{"horizontal_flip": false, "rotation_deg": 5, "task": "denoising", "noise_std": 0.2, "attention": false, "precondition_frequency": 32}
Rows from block 17, named by matrix and row number. Each number is 200 + 40 x the weight over its row's rms, rounded and kept within 0 to 999. All counts start at 0. After the name is the row's rms in percent of the matrix's.
# short0: shortcut pointwise conv (model.decb.2.0.short.0.weight, 48x96x1x1), inputs 0-95
short0.0,084,135,242,143,177,155,187,155,191,145,160,236,217,195,169,189,193,202,246,237,205,209,212,215,218,262,184,216,111,200,235,237,205,205,223,202,103,199,218,127,247,182,128,174,227,194,225,259,187,185,209,152,121,196,186,195,213,236,226,193,306,206,218,334,160,187,244,171,214,277,159,209,176,224,190,199,142,249,174,210,214,217,192,275,206,254,168,225,143,126,214,165,214,194,171,177,176
short0.1,092,168,187,157,173,147,201,168,198,159,186,238,266,211,200,193,204,211,219,266,200,195,223,226,235,235,206,221,136,210,184,236,202,230,239,258,127,204,148,130,270,166,156,140,259,203,244,240,240,240,204,190,225,249,226,232,197,140,192,240,197,219,312,180,194,186,147,159,148,167,164,206,173,169,259,231,282,210,169,224,236,152,248,207,167,323,142,189,223,252,216,209,163,190,136,207,187
short0.2,097,151,269,218,212,158,183,179,209,136,120,199,104,167,119,209,192,200,218,218,203,194,206,200,286,265,213,237,215,253,324,214,172,201,230,173,212,203,176,153,260,189,183,228,186,190,279,169,238,159,154,213,194,186,222,144,218,212,275,139,152,204,123,259,231,189,232,184,214,223,228,222,198,244,160,166,203,224,172,150,232,280,150,198,244,163,194,192,215,210,190,160,262,170,198,163,171
short0.3,113,132,265,157,213,169,205,155,227,129,185,226,205,207,170,204,220,194,168,277,202,204,235,245,291,300,215,260,157,283,255,255,161,226,228,230,164,183,49,194,246,141,191,205,201,201,249,261,231,210,199,205,177,225,218,181,177,186,200,194,234,201,212,183,103,204,205,210,194,216,245,194,200,199,214,215,132,182,165,181,243,182,250,274,190,246,168,182,219,148,158,182,202,194,223,211,232
short0.4,101,239,174,241,259,173,192,190,200,152,155,138,196,180,130,174,179,186,248,176,173,157,210,174,179,174,173,174,141,106,165,186,163,187,218,223,173,190,134,218,179,241,227,178,227,178,195,200,177,174,296,186,204,195,194,231,203,167,232,177,235,162,195,141,254,339,231,240,167,272,271,207,134,183,186,190,216,292,256,194,237,203,139,157,194,195,190,174,237,150,165,262,253,177,221,175,170
short0.5,085,183,177,136,194,177,200,145,195,164,162,248,248,209,135,209,243,176,241,209,206,215,211,229,270,236,220,239,140,266,235,215,231,236,274,209,176,218,129,175,253,169,169,182,216,185,229,257,209,290,211,173,257,269,210,215,148,172,222,188,210,170,191,252,165,157,213,199,226,216,111,200,214,201,169,207,171,252,242,221,157,71,177,164,219,240,237,173,150,167,165,294,201,186,223,174,144
short0.6,091,190,189,171,200,177,190,182,202,155,196,227,241,222,175,207,239,192,253,251,199,212,226,229,248,270,224,237,160,262,194,260,234,231,251,240,120,201,171,135,258,181,143,185,270,206,233,282,243,177,164,178,178,194,194,275,189,151,207,305,233,165,184,225,155,157,229,191,179,196,220,191,190,201,171,167,171,220,157,236,198,268,142,130,190,204,296,196,304,235,231,215,178,192,170,132,220
short0.7,126,135,69,270,166,115,204,175,181,142,216,247,305,239,127,209,214,200,290,263,197,177,209,203,143,211,213,188,209,203,202,236,247,226,206,206,127,206,151,221,239,183,229,204,198,208,207,218,206,156,293,180,180,165,159,125,220,119,224,177,200,180,231,234,198,204,225,197,230,270,161,238,164,176,184,170,196,270,227,169,217,276,229,170,188,188,202,184,193,177,188,213,203,167,214,165,183
short0.8,093,138,176,169,201,178,227,162,212,169,124,279,217,197,177,193,191,216,248,242,200,205,211,231,278,185,214,234,124,165,192,302,157,218,273,205,140,210,145,143,213,159,136,157,154,184,245,220,211,202,220,211,145,193,177,221,172,258,161,254,240,174,153,140,126,197,223,235,249,187,248,207,236,264,178,209,174,191,178,167,199,269,165,185,238,150,294,210,212,127,200,172,162,233,210,217,234
short0.9,109,115,224,99,227,164,176,129,217,151,201,230,231,194,166,216,193,206,224,241,196,203,180,224,301,243,197,258,140,198,236,256,179,217,245,202,112,191,135,237,230,177,152,208,253,194,296,274,213,197,211,202,260,164,212,192,189,152,220,101,213,174,218,227,247,183,201,215,203,201,217,164,165,142,230,175,239,179,253,176,204,168,201,158,245,236,134,200,164,241,227,211,182,201,214,275,164
short0.10,127,165,233,148,173,133,201,133,201,145,192,224,319,215,180,200,243,209,219,270,201,217,220,219,235,294,200,247,117,195,244,347,216,213,247,136,172,224,119,147,193,210,197,167,232,195,221,232,150,187,227,197,143,168,203,205,181,191,241,158,201,251,215,139,183,219,217,233,185,193,219,176,169,210,214,213,185,184,164,180,187,232,222,219,152,217,178,293,184,175,215,135,151,205,228,231,192
short0.11,081,157,190,140,209,181,192,179,208,148,132,230,221,193,146,208,194,200,245,246,203,210,201,222,266,220,215,233,160,259,210,220,225,218,254,204,132,211,195,158,216,161,123,178,204,193,254,253,252,220,148,232,95,113,135,177,253,157,229,229,269,208,165,172,199,216,184,208,203,217,270,178,183,274,137,223,247,214,246,152,185,152,260,191,215,233,167,178,183,232,138,252,210,195,113,208,256
short0.12,136,168,157,156,288,158,192,121,216,125,214,203,277,179,201,193,163,215,280,257,167,170,240,189,279,267,180,217,119,50,332,225,171,189,250,223,160,197,121,133,244,194,198,197,193,194,219,232,220,150,199,217,213,183,229,246,173,246,196,211,213,182,181,218,242,211,174,227,248,199,187,216,176,212,197,169,219,226,215,211,202,203,231,187,202,201,178,148,207,201,235,180,202,205,225,185,179
short0.13,085,169,205,165,195,165,192,149,200,165,168,235,233,195,165,197,230,200,242,245,202,206,217,225,243,252,217,233,131,253,246,232,190,221,225,188,145,199,186,156,260,184,132,162,247,203,246,248,249,158,243,193,154,145,291,144,196,153,156,259,187,202,165,200,282,197,224,128,200,219,303,240,256,144,193,221,186,177,184,211,227,136,186,175,179,298,287,197,117,203,197,197,216,227,183,209,189
short0.14,103,139,243,150,214,195,185,158,198,165,156,189,129,192,145,206,203,193,187,203,202,199,226,233,185,219,204,284,191,201,289,186,173,212,267,134,208,201,105,161,210,171,177,91,199,181,180,222,278,175,228,355,236,187,210,230,174,198,122,214,199,157,205,232,222,159,203,195,224,238,186,205,173,193,198,296,183,220,238,235,193,226,238,262,224,152,200,172,166,207,218,228,200,185,158,144,217
short0.15,087,183,150,179,214,154,207,164,203,168,127,243,213,216,166,202,253,201,272,234,210,218,239,239,227,244,225,258,146,298,208,248,208,222,250,184,147,212,235,178,226,179,126,152,214,210,278,267,235,182,231,197,228,89,226,197,182,210,193,171,221,199,236,263,197,222,210,204,222,176,110,188,265,146,207,166,212,130,121,225,191,175,197,289,211,194,150,207,183,208,262,202,181,163,178,146,229
short0.16,077,145,199,165,215,176,204,168,209,174,139,244,256,194,167,194,197,218,244,243,203,207,200,220,226,235,222,204,142,224,242,243,167,217,209,209,183,209,204,148,227,158,150,152,227,212,246,221,231,217,197,251,159,176,114,219,70,79,282,149,284,191,210,262,216,196,221,259,176,154,245,306,202,190,207,189,158,144,184,234,191,166,190,189,237,172,242,193,238,220,185,220,181,163,258,213,165
short0.17,103,156,265,147,208,197,186,134,195,176,150,200,163,190,171,210,203,205,167,239,216,221,229,246,189,226,223,277,211,252,323,198,206,224,254,155,267,205,126,170,208,212,184,86,213,195,225,212,295,237,201,191,189,189,271,222,210,241,186,160,166,178,207,223,195,207,197,199,176,197,204,297,192,269,194,154,211,155,241,207,222,253,202,238,164,224,197,227,198,195,198,215,57,214,185,174,195
short0.18,086,164,217,186,209,148,185,144,212,170,148,241,223,207,178,186,258,217,240,287,202,203,226,226,219,278,222,242,124,272,231,304,159,217,198,164,156,210,174,166,265,171,177,175,262,224,282,222,245,204,176,193,207,166,228,183,232,251,219,222,166,228,167,221,157,190,168,240,196,250,216,123,196,260,239,195,134,204,273,146,207,232,187,164,172,171,172,187,173,197,194,246,187,141,130,163,278
short0.19,117,193,154,154,141,152,214,162,205,181,130,236,227,211,213,205,211,199,276,246,193,202,206,212,262,221,205,212,143,228,239,312,230,231,238,187,129,234,110,181,251,103,154,168,200,206,214,241,232,271,190,247,156,201,189,147,210,196,186,187,180,148,215,198,211,227,207,248,139,164,236,237,199,173,241,135,177,220,222,203,223,136,196,256,190,173,158,196,219,88,244,213,186,224,243,253,237
short0.20,083,154,145,186,207,228,192,169,198,204,135,223,278,202,180,185,194,191,312,169,187,197,189,209,185,189,219,189,104,252,253,218,184,230,268,222,193,213,129,177,246,145,227,140,197,189,181,237,212,164,236,200,202,256,221,217,209,176,193,200,276,182,211,145,202,166,216,145,215,244,216,273,270,170,151,195,222,197,228,197,134,202,164,203,296,136,95,206,221,146,202,198,214,154,189,182,286
short0.21,115,201,205,217,204,88,237,107,215,185,140,229,235,207,165,225,220,185,249,206,199,206,193,241,325,230,233,237,199,267,220,286,192,224,250,218,140,229,118,91,192,142,202,139,269,195,237,292,141,198,212,192,143,163,184,228,254,213,188,159,218,175,204,194,219,164,185,227,177,158,195,191,187,212,225,194,208,188,245,217,239,173,199,166,212,219,174,207,212,242,195,200,246,205,141,241,179
short0.22,097,163,180,123,187,147,288,123,186,206,168,245,191,190,146,206,253,206,218,214,215,200,251,232,261,265,219,243,135,234,216,223,226,225,272,195,147,208,157,183,246,164,165,181,255,199,266,245,205,168,208,194,201,161,211,217,153,265,201,130,181,180,219,223,210,195,198,173,192,225,239,157,292,282,164,242,146,179,216,142,205,186,198,179,231,82,234,207,138,167,203,224,189,184,243,237,233
short0.23,086,188,220,197,178,137,167,167,192,182,182,226,218,210,165,198,213,191,217,262,208,210,188,220,246,211,220,213,150,265,168,226,217,222,255,214,117,197,194,110,281,214,149,201,239,201,226,260,215,180,181,242,243,203,201,166,157,237,214,127,171,202,138,206,273,199,167,254,206,219,165,180,226,187,258,255,194,141,234,168,212,174,226,186,174,81,245,245,90,215,287,213,158,178,272,232,190
short0.24,094,157,221,180,205,191,229,180,224,205,118,238,136,164,115,198,179,194,223,180,203,203,231,227,293,268,215,253,157,189,304,188,181,207,216,153,205,203,140,178,151,117,158,146,187,174,246,201,212,221,193,274,201,192,287,241,215,213,176,182,182,225,243,145,207,160,231,172,183,212,152,250,208,211,173,238,189,251,181,241,176,281,200,252,269,222,187,159,193,224,115,238,247,188,154,149,185
short0.25,079,160,181,171,202,171,207,163,207,173,149,231,241,197,172,201,212,202,255,220,202,211,216,226,244,237,218,229,131,242,251,225,193,224,231,197,146,200,185,167,232,180,126,155,239,201,254,257,224,236,125,192,266,281,77,240,183,245,199,176,180,203,233,216,155,210,178,263,196,209,76,188,148,231,224,199,225,248,230,151,179,272,224,263,190,133,119,205,268,197,186,213,198,188,212,164,192
short0.26,089,172,217,142,191,143,213,181,192,157,190,241,254,201,145,204,228,185,219,234,211,214,220,238,257,261,213,240,159,230,232,192,231,232,235,229,161,203,165,119,253,175,136,168,263,194,219,269,218,145,182,229,242,134,201,184,236,135,173,246,146,214,204,81,247,204,176,253,184,173,250,223,248,165,218,218,260,135,228,199,175,292,191,201,177,158,153,194,278,258,192,151,199,160,223,206,229
short0.27,142,120,169,160,219,119,240,218,230,143,97,208,319,225,216,200,143,221,215,277,199,218,230,225,225,205,182,239,132,194,275,250,207,244,268,184,137,220,112,145,204,152,130,177,248,215,283,238,180,173,223,245,199,239,258,176,238,212,189,219,191,187,202,262,230,161,204,196,239,166,178,202,203,243,184,188,209,162,214,187,145,194,176,206,197,158,216,212,175,242,218,252,180,189,222,228,223
short0.28,110,164,256,101,200,173,206,99,189,171,121,190,108,176,147,209,169,188,186,191,207,210,199,241,193,213,201,291,206,220,335,238,171,207,239,179,220,196,140,185,146,257,188,124,232,179,212,241,259,190,220,185,210,169,153,180,181,180,173,226,186,293,163,216,177,243,218,221,259,186,213,212,175,191,196,283,193,246,208,227,156,141,201,158,187,186,224,188,233,200,279,198,228,194,198,193,191
short0.29,095,147,206,165,180,144,205,125,185,144,154,210,212,201,131,195,183,192,223,242,205,197,222,220,172,247,199,254,163,205,283,212,190,214,230,200,183,202,159,172,175,199,178,157,222,187,207,217,188,189,160,126,168,246,208,143,127,170,71,226,152,212,205,252,279,233,251,279,251,194,202,269,219,198,254,194,261,202,233,191,209,261,235,246,131,183,239,214,158,209,124,225,257,254,171,176,188
short0.30,106,183,77,224,185,142,200,148,174,159,172,210,297,218,133,193,190,206,266,274,181,149,227,178,149,225,178,162,232,132,228,190,202,207,175,222,89,199,154,198,229,182,231,195,216,210,207,164,188,142,145,188,251,172,160,152,190,214,260,175,152,207,222,209,247,228,207,194,261,205,168,161,195,222,150,197,240,198,282,302,235,208,202,181,211,222,271,193,195,230,192,200,187,143,244,182,243
short0.31,085,200,228,163,207,115,205,157,212,178,160,207,190,189,194,205,220,200,226,224,212,220,194,238,258,231,213,252,129,250,231,246,198,231,236,145,174,204,167,178,241,187,133,146,266,208,252,281,242,192,229,227,163,316,274,259,197,170,213,185,270,249,200,208,230,204,187,182,181,245,248,278,127,189,199,207,191,233,174,200,179,231,226,132,188,102,139,207,198,173,163,130,163,205,191,251,163
short0.32,077,213,234,171,225,196,199,161,199,142,146,212,129,168,117,198,192,175,253,209,194,199,214,234,258,238,220,233,172,260,300,234,181,209,190,197,209,196,138,130,145,208,147,187,209,187,236,218,225,226,215,184,216,200,282,177,253,205,239,118,139,238,206,207,197,289,205,213,237,163,212,218,174,205,148,187,191,192,219,216,121,163,245,185,212,196,126,144,120,195,126,135,291,175,174,218,198
short0.33,118,207,161,143,162,173,193,125,191,125,176,236,273,237,152,208,292,181,257,247,193,206,220,206,291,233,222,225,137,258,212,234,232,246,305,236,185,224,126,199,276,122,212,198,323,197,247,226,227,225,209,187,198,206,157,205,163,220,147,160,171,218,173,154,236,194,203,169,218,165,226,188,186,210,183,175,156,189,174,196,194,210,184,270,172,197,202,193,242,235,200,226,191,187,176,236,264
short0.34,082,150,227,167,185,189,212,169,198,149,182,242,206,190,151,203,220,200,246,256,197,199,208,217,248,241,213,222,182,219,230,278,196,207,218,211,136,206,144,131,215,149,162,165,213,189,209,231,224,209,209,171,308,288,245,182,135,239,132,164,121,207,210,230,250,204,191,216,204,147,133,261,255,130,249,182,218,180,151,240,189,295,161,222,189,187,264,184,201,180,208,158,219,234,279,208,125
short0.35,116,146,127,176,175,145,202,200,164,176,215,238,350,221,103,209,186,213,291,300,196,179,237,199,131,235,211,158,242,184,219,209,236,221,227,216,131,219,153,159,213,190,245,178,239,208,203,168,201,236,200,214,92,282,275,141,196,193,227,206,192,205,213,222,207,219,178,183,174,178,199,172,179,225,234,202,158,226,131,237,211,206,249,187,182,132,194,225,225,182,222,221,175,161,181,192,219
short0.36,104,138,199,160,165,158,229,77,189,177,125,222,188,190,187,202,199,204,251,221,205,202,203,220,176,217,211,240,169,197,282,264,173,218,242,182,190,213,153,200,204,154,131,136,256,199,220,247,214,184,205,227,197,195,312,194,260,321,145,156,149,255,206,157,132,198,186,147,227,165,174,151,204,253,200,195,264,216,215,222,215,240,201,164,203,247,159,252,237,150,184,195,206,235,174,225,229
short0.37,081,152,211,147,207,174,203,181,205,149,166,242,254,198,139,206,190,204,237,246,204,211,200,227,256,244,222,229,161,225,229,244,201,221,236,232,164,206,187,139,202,162,147,144,214,195,224,238,241,202,278,244,284,185,256,213,317,288,243,247,139,172,187,191,192,200,174,150,160,224,157,134,157,130,213,180,111,265,220,213,194,150,131,202,206,195,150,211,210,197,258,152,180,158,237,199,184
short0.38,106,194,199,138,189,152,249,178,202,161,169,242,302,210,181,199,239,191,173,225,205,208,266,252,238,248,210,239,193,260,225,249,200,236,269,248,159,214,112,109,201,144,117,125,277,198,236,263,257,235,185,201,176,128,131,233,206,225,179,221,198,213,196,294,231,200,199,220,160,178,205,156,206,258,217,184,227,162,212,180,196,172,156,219,168,200,231,213,170,172,221,164,168,253,221,235,183
short0.39,101,169,230,210,124,186,183,166,198,132,132,211,122,178,159,181,169,192,236,243,199,188,220,201,248,273,199,257,160,199,334,200,196,204,170,176,228,202,150,125,157,156,154,146,189,172,240,174,163,181,225,167,226,197,147,205,198,189,177,234,216,226,249,236,207,188,54,186,202,239,241,209,214,233,202,178,196,213,193,242,244,202,235,226,175,182,220,316,203,192,276,214,186,199,213,232,216
short0.40,096,185,197,137,226,122,195,149,202,169,134,202,202,201,166,200,229,203,206,272,205,205,217,236,252,222,208,256,128,289,231,235,210,229,277,153,149,215,129,157,264,200,125,221,270,216,272,249,254,156,189,222,246,190,158,171,198,218,237,249,182,207,224,155,143,266,263,161,217,204,185,196,214,163,143,198,172,203,148,226,193,171,211,216,194,258,264,179,247,132,193,186,220,188,270,179,172
short0.41,092,155,193,154,189,161,212,174,185,156,184,255,236,207,148,195,233,209,258,260,207,215,224,235,193,245,207,242,123,260,253,257,205,217,230,188,132,198,248,169,231,188,112,135,203,206,231,239,229,226,155,219,204,255,173,191,190,192,209,216,118,200,160,106,157,171,155,191,218,193,259,254,126,259,199,201,177,253,271,204,222,195,210,87,214,210,270,156,193,194,169,228,224,232,247,249,201
short0.42,084,174,109,179,234,147,194,194,209,174,145,217,311,236,180,198,242,191,274,244,194,193,233,225,262,258,229,239,173,257,208,214,205,239,250,239,186,220,100,116,278,147,207,174,223,209,207,237,230,189,190,192,219,210,167,200,230,192,146,205,210,215,180,257,239,166,210,160,233,217,150,193,173,231,185,209,265,219,218,204,162,250,211,144,197,243,262,211,166,183,161,151,208,249,224,247,87
short0.43,106,138,125,74,166,116,177,161,181,136,164,239,268,217,200,220,251,200,225,241,229,202,227,213,262,269,202,214,187,258,175,248,227,204,210,171,200,242,138,160,241,160,128,213,181,219,240,239,241,197,188,241,248,244,179,213,197,213,186,238,103,215,180,176,247,148,183,280,164,176,226,186,202,277,184,224,190,186,169,256,231,155,225,173,193,253,175,199,168,147,172,224,162,209,225,220,193
short0.44,098,123,284,176,216,144,196,165,191,154,123,204,127,179,138,206,241,217,202,252,214,199,225,215,233,218,209,256,229,244,284,242,154,203,290,131,203,211,180,149,272,209,199,231,178,198,264,202,235,173,170,208,212,220,166,141,183,134,255,197,147,156,175,220,221,158,231,172,270,235,184,207,154,201,199,173,286,235,195,192,256,173,187,184,224,208,158,219,220,220,286,151,205,177,153,150,175
short0.45,086,152,203,227,222,186,181,203,201,198,160,201,295,199,176,181,151,205,321,214,194,207,195,203,144,191,218,137,62,221,257,199,201,226,243,176,206,205,148,132,239,191,261,164,201,194,180,232,204,269,191,188,188,126,211,168,171,225,183,194,125,190,185,240,183,224,192,235,156,100,193,97,228,236,246,204,209,189,222,218,211,211,208,187,208,259,279,211,227,234,229,277,201,186,202,182,171
short0.46,110,151,214,135,227,106,202,127,211,136,185,211,249,198,189,222,182,208,222,278,201,197,206,231,309,261,209,283,207,172,217,265,204,208,253,197,152,217,149,99,219,177,141,159,233,193,202,254,255,184,219,160,236,287,188,214,175,231,215,161,260,231,232,228,165,216,233,209,198,193,205,204,231,135,163,223,234,163,257,152,166,215,223,210,198,194,243,223,174,205,181,248,213,152,192,133,257
short0.47,110,205,163,91,171,184,196,158,191,128,175,235,298,193,194,222,215,219,264,290,201,207,182,209,267,272,214,200,173,115,211,241,219,236,278,186,216,213,99,148,245,182,145,113,281,199,266,273,206,219,175,187,195,161,214,224,197,196,173,233,180,224,176,224,149,232,210,196,141,194,161,163,260,225,207,195,211,199,226,238,188,178,244,238,166,237,219,246,191,208,172,212,182,215,203,241,201